Rows from block 5 of a small image super-resolution model, named by matrix and row number. Rows with one number belong to one channel. Each number is 128 + 32 x the weight over its row's rms, rounded and kept within 0 to 255. All counts start at 0. Numbers have three digits each.
After each channel's rows are labels from the 100 images, of 14976, where the channel reaches its highest value: "patch colour" is the nearest of a few named colours to the mean colour under the peak; "strongest on" is what is common among them. Only what is clearly more common there than usual is listed. The data: seven-segment displays showing three digits. In brackets: how many of the 100.
# convs0: first 3x3 conv (model.mid.1.convs.0.weight, 384x384x3x3, each kernel summed), inputs 0-191
# convs1: second 3x3 conv (model.mid.1.convs.1.weight, 384x384x3x3, transposed, each kernel summed), outputs 0-191

convs0.254:152165095146174104180111129104086081132183150115099144121153095131151120190121129116136109199153121164143149170194194098110126235140145138167117151147104113104186147134137167124149090097110171117137110180092133101137146168101143138129105101121189134137092169134178151082105130143185165126164109178139125116147156099142057156131082133128129104090092112114128121161103102094049114134128104136102100073159182147106143095079155193149087145110159129131144163119125104132072118088132079088112151164176162100117130147036088129115100115086076133138153185158137173106121103135103104095
convs1.254:075126128119181091125088141081193119119104212107090152108114143200150126145105208098079114173127130108128163107142151106136131125121124134136135101134155077122133137149143075159138123077105102125104113149110092120136185183154124159155077159121140153186128128104153150059087146125113125152166126101131119144111163174057158135188128087100103132136129124134113129198134110104117103124097137124165236071117135153116142113141081140171100146201159127145058146122097122124092143131144164104077119141112116114133161073117131124150185153136166113182104179120140173127145113142114089148
patch colour: brown (60)
strongest on: dark on pale (100); the digit 4 (79); third digit: 4 (37); second digit: 4 (37)

convs0.265:151160145124087140147131099128147105117160128210102109141171141125077135123156146171115189110161118098159136153121163153105126184132088102150111217124190185122104161108148126158132079089123116077121106107149090140138068125079154091192141163110099121139079091112108095127144137168083156141084120160119176116058133114146089111128077140121118123128112161117108125143117128115139150135111153134063093115138191115099159139117146119112172157135110128150118158198125154147103144129147187079116154090159072102136097047028136127113149121103141110125129069044159146180149127155123116126
convs1.265:099126127098099083098164150116136166139142093085109127156117145099101166155084143110136157085150122105068144134131087124119122123101224122102176154096135092140122082108141100177120100096104131105122092127123145107093163157117085148084232079142173155098167145129192162029115137101127100078107143127126115186084163115152135097106138079086132170096113196129118127174099110154159119181126109144163108106119117175123127115134120118078157161111101151113109129111077135161142150085123104144170184091131142170179104143107097165179124156189129165158053122113160174113139122133111180126
patch colour: grey (78)
strongest on: dark on pale (85)

convs0.46:167133082123080123097138162139092087133026145118199170152146146106159152094107181137072118129155097156133136164138149147113141155133182184130111169099105150070128125115148178107095146154121160114144114139132138102145161122101161148089029106138114121105126088105108145044061138163151165119147164125109119132139151086120139108128082147095159084154107175079144136126084154151140102161140163108114063106137093108094136117148086111116160122116158127128173160114157135114093142125115120148148246171099135033109097105140190143130105100040137112124174179160135099147106048100179173171
convs1.46:110123150183084124169129119119082148019150127100079151113096116087077116163154128135097185125165136159100154127123109087178151138104137120142125136117191148108138151118167085153108175176118116158177115161138062176137118080047104115118189109184151108111122157186100154053130150119133166149094106138183208131099090089131092124160123207183170120108160158125117138175175203138133140160134102076112175104097091160132118213108116114126132138136142114114122112118103132177152173132144115158146148112155098182122089134137083153142188119137106111109077122098099132129059136107160146102
patch colour: grey (56)
strongest on: dark on pale (92)

convs0.129:084057115152156112192120136114141129140115195176147142197116096141147128096175164126101035149120137117156095129086177188179139062145170160130103089159134115100066053155177135154143104142146130195151148124082074095152137109118120113122104082130121151123132124090094110106082183062137108172123114099103089156121084121107101135096097151142124149122141173146087155081096141133123156177117127152145080145102124087165157176154195095096126130108132140165124178148110086118159174139103158126117148129079111101084099104160066035179149174112120132118103199132110135111124118094092127075
convs1.129:082087132090114159066176127121139107114140129080068096127115116072082110166105090182177159110118078055140117129124129136104172113143121109106118123198104120160193150097126101198142179134170155160111134161180115110146147127163142168110150141104150130126098127025110123116143142124130094109147056116149127088163117131054139098137168120102141134124046098122076134083133110125138199136135125140097201140074136078165182126083124135129116089082140080145109147092093061080086122110149138129138171153112219100110202177117125129149169150125228096171063116154146136110136133149086070165
patch colour: red (26)
strongest on: the digit 4 (90); first digit: 4 (72); second digit: 4 (28)

convs0.10:117117078097169147232182131118135106153114116203133125103116105184129148164189175065138141132164155159161104139050179155165147072102105171067112173118132151098127117149115114114121130101102090087129172103221178068095133122124130169155083102137147123119115159093128098139117070124137109171061141140139149093127139138121123150150148082135113131158130121152129118194113166129131121144122107137129165089121115111147098099129080109164145108169147122110202124218110124110212164070120134125187117120129120123078107154048124094168104173143136123096087199140112130162101132125159157141
convs1.10:169153075118097126100152179171109144147121152119131178144072176130144090122098124106130135102130097137134158135139160168143169159130142047103114131184142065123113132160079105135128144143131108132127179041154131133105135140147142089135141148149134093094163113145080136149099184127137119120188063110137183150152126087124172115185103100185115105185194113093067075161102119139149171150166138149096076118136128149159131101141103115139171108182198177098099132112116107144119137158152159098069131089146116108087116161091152106171109110094112096110144128173139123096190130121103097120
patch colour: grey (51)
strongest on: dark on pale (42)

convs0.202:152096137154123129131107112124151116139091123142116213187118111140110151119179096102150202119132112131134147114121199123105112181141105163172103117125134120120108145076145152068124143174095134090080156130138148111187101131126076132179123130176098129115094130107119129104142199155118138159157148175190106158127065127132136163132088098145104085109082185128129147149114040113086162097165130113164165058152119031125142135088168145167130125142098103092171124095141118182076123096127155113102052207127139141155166095126063115100155164153131144175084115169132180090189173124108144094
convs1.202:090064142135118093150077122140181126180176153156137191079154090081157119152116243137107178105123120059159142096091111127116174153073086078116087139086104116094143089102134090151176141119142118133085084192106203131113160120123168147135105123077110108133083121119133146147072135124147129160075133162158137111136122106161167181144171135107084086142158110121152130138113155129082121174110124146156176129079091133159208114123116157165166162068103128133159143153126130129158163177118091135147118120104179165072146140159123093161150177103037175139136131156104078104099090187069156130
patch colour: grey (76)
strongest on: dark on pale (65)

convs0.16:164142122090165104139108120126158113167162115132140139101136058117137110102196108084134154079114115140166104115151168140137099144120163117058111173137107124126124123170163185009122107142172139061056092112128134084102085139090118137112085087163105193108164153133142134134146117151168147101145193149161135106109151147101144093096131149097125102157063063150132143109086131136098103190075181127132160167154155112102153148090183102121130131098168091107104151104149112158065134173100124095079104120200165134165174122124110085061154105123103074147177155106110103101150092128196057140
convs1.16:169138153080120141062136105101132170194154153120167118088113134158199144140140130076138078136117095187160093114143132144140141097161116135123133155173108193210145069072101099162137112176138109153084182088149142170146105116145113140117132162159136117155108147091092141146121177147150192091162095115136090074150127093080133150106130101135154133110155207123132099123098128116138139101160074101113136137092128108154110107106122169173149130110119145131077109133059136197156143166165149120150111172107162118167141175093183157077174109125144161148143174149111100074170149110099076110
patch colour: blue (30)
strongest on: second digit: 4 (27); first digit: 1 (26)

convs0.159:187158141102005138141094044073072139107198119134157056077129169148096118131146154117130114122123131123151143106171100140052172181134094148098087122120091165109133069114088136100059154125095120154090128129130152119132129128106152101091154093135114113118119097069184118155135149127150124112129178136160150131175154187102098120106161074137148131161122077103151202110098121161126115141136083153094114106147100127120129095156169160156146153153111137124150120140125135115179136099158141098081146101117093226145112131110106155113149029145137105121099122183118108078132104123186141156
convs1.159:151119109096171134144110134125154137128153119115088149141139173112168153138133119136133174129105167066113177096107106133161176148059124182130142184202058038080085114165142176155145100090105129189208194183151133112100094106145134115133135145140141117105135129090137161123111133146187104133070103124111123099203160138125129135131118131139162102161063164046059180088156118132144149194116133104127129143114147137153152123147107133124124104083124184130120116109165141140115129095110189120113188091145144148074090145120124144113104117083129152127137067146149118133122110127086095112
patch colour: grey (93)
strongest on: dark on pale (95)

convs0.291:125151132113102119096096081176062144117170109121129129208123139173177120186158147090148144128083108131099116180092077075119115083129112144118076155187078131098112118135157126138178140121135143088125140133131117061150134157109089092170087134146122115107067202096116122150099073118164167098062084137139156134104138086130137091099117074142091106126095136101130159087109089155080127160125208122094136157153148079159119116185188109120097125151110113069158149103110090141131126037120139112115141102141140141106122120139130145177073157109085113080098135133150101106149112161099184131
convs1.291:118077108149137112175177155100122103137146103125138143172150114155113106124129085170154125098179126239153125128114114177113216147106096121047154107089144149122142140151157186079175093180104101156177106137129119202148120046150154066135173105151139133095156164184161174116145092130154120103102069085130074161124122079194092081167134104176134088114121144157095058121141147110187113109121124122145077099129113130082143169178117116011102153082057151087128157127155100087139170188072141125179126127108154122141152109151126089157143117083128111167125179138115118166114108140141093136
patch colour: grey (54)
strongest on: dark on pale (53); second digit: 2 (29)

convs0.141:074197092117160112137200132108147158108116083144123126116114154083107118136079181082135194135092145076077101083178084104081105130148119089160168153191126121141137141161111132130158123130108136103178112107164165096095117133082136128123103121160096133164128144115130166141147100106107078098109154077134152164089120057096134096088171170122124167063129117154147122166107172092135121132165081152147034147086097111116173126188140133131100179080128150132127150187126108103163137174158130072131146172109117104134164219108148079168148137142131102147149123153113135140102131126139104168
convs1.141:144055134121082112130120166079157091138139144189124149066091124084088112159125160125078158142143103109171116134150072140169141145113126124110134155176194116133115124098083108187176143132140150136120062124144154175084133166144140117134141101120191148131132125161132067159158186130116096093158112110118108149087108065101083129147168115088088113136055088119139164122076125129136149150081129119093109153161087118148122054147149123181109071085158078105165125122124122093210185077089143125165115110125146096112091067126107140120083146051101175159112134118129099128144133172118202147
patch colour: black (29)
strongest on: dark on pale (40)

convs0.132:162128092116150132067096099137134123122173103141125115107104087088145119187111150094188067092092157119131094116199189156099135171156203157133123155095160107108152138143176119199209107116197108061087119091144101127179093121105068118033129077129195104108057092102166139130090118096117116138149112149124135135086127133125116144117099102165144098147113138145152159097096135081106145101087112100183121092107098140118153153212150179068137151147101082132128131142050162108142102170119145103067160132118181147147128120075108106223090124088069128176085094170093104098126179127133112130
convs1.132:147166141160117135173173044123111106066097056115103117113088128156140139140143053103152103106109150124149092133150181139142159147142119129097105123171163122195189155138097136179148177091131109161108092161165122106144131136119108103214136179097115142128112068098072104121137128089164061171085107097180182131156172123147199145082071115125162078103142083094131134116120142128121122135205170114085178112108041092137146141092109093154145058144145085133120144167160174136170100165145096150139134127160114092164126160149080122146146134105189136082142138168152071133142126103171091126
patch colour: brown (70)
strongest on: dark on pale (42)

convs0.126:069097147102112130125130136125119111149192096136119176182174133198155123136113121125092127143085135131159137113150149122127119172134146116162122106155067159161124102125134086052186092132151141109154144119099084148190122093087058077136122093106166108104120098147184130096122140149077137100152153141135121095114103103121100139106092120110131159143111168102095050184110100077180137103141123099146040152139188155132119100096157128103126091088108111072117116132118112152186143072156095164129100102146096109134129225100172085166142166151076174150090090128116135177109135119054118152
convs1.126:148172083145147117103135089116179143121120051080176116068122113142082121105122154156170105170165117144116156157166089139151127133057132094131194195068159161133162133115093168128100098138158167150114114075086154090137162115158178107169120150104144059154165105126161087148182093119132172106119152192098099092070123074116153081125160116101125196039134114154125145091117121191132106084099119149110135155138104178114149140134161094134149122087098062137148125178097135120246132152129134122115116078108049133138048034160111135155108170157085062156121100134100133190089127058043155147
patch colour: brown (62)
strongest on: dark on pale (98)

convs0.323:170168107153030153102122173104143147152207094116173133137181157154137131156099132152247209153151168097088109135127067120103070125162147164145086164108130118134142078172056135169134145088121127126122123099183093084145140129125177167157159148145094116122131079146145108112109119116045108102137098148123194113153130164121080134139100114168128081130100086137126156070119163119154118117131118103129120164119140120089124130162141095127107129134124144137121134131114187144150158144135114081150097112179113207133142086087117123073106129100153143104160097144065140061115127141111169168
convs1.323:124130104144166160079155088158181123147170144131102110098102180158114138121174176095111048124139080155108036083105161155116137156093103127136151138109153118133091133030170181153094092113148114170149076103166125121099091111123123108129058185114094121125123176107123096163103132099154151094106121150120103099146096136107084156123098162093166134098077166173120115107102105168097131049100099097125126122113120101144120159157079073138091161133140101129103138103109114119182154118142127122180120168123081070137109115176238129106148139124159123167147116148158112122159174096137176121
patch colour: grey (58)
strongest on: dark on pale (70)

convs0.233:149133184110135110166043137128136110118082126102134124118115115091116151161109087114162168154159117160155135109085224154159113217158170090119136130117095094105170130108146099100147150080100123137114099085181052065183123161086119112135095075174139142098072131118147068048132113134132100159149141146147134135128104125155129158138030144106091140123142134137098056156122048139089154179069125149151144077139091123191172111117189108076122090063126153119120139106147131157083126125150127093133165146118074105116119126137072089110138204132118143147149097133154130100157102089084078106
convs1.233:095132092170182171147102093115140144096172155151091096110088127089125076135127099133119164103106137136156162133092061107111102125102086144162093145141121135094110155098127178128133124057157136134116060142085146171132129119112129150105143081143119104125114140144079064100151143100129135104043104167122153122148158112133113087106139084153053161106139161142166073132111099115159136149091081141122173082111151147122141127116135136093091062112136119080117204165107142121152163135116080128134111128051167132167125114114102168189159114068139070134089119152170098165130142135183123094
patch colour: black (47)
strongest on: third digit: 7 (27)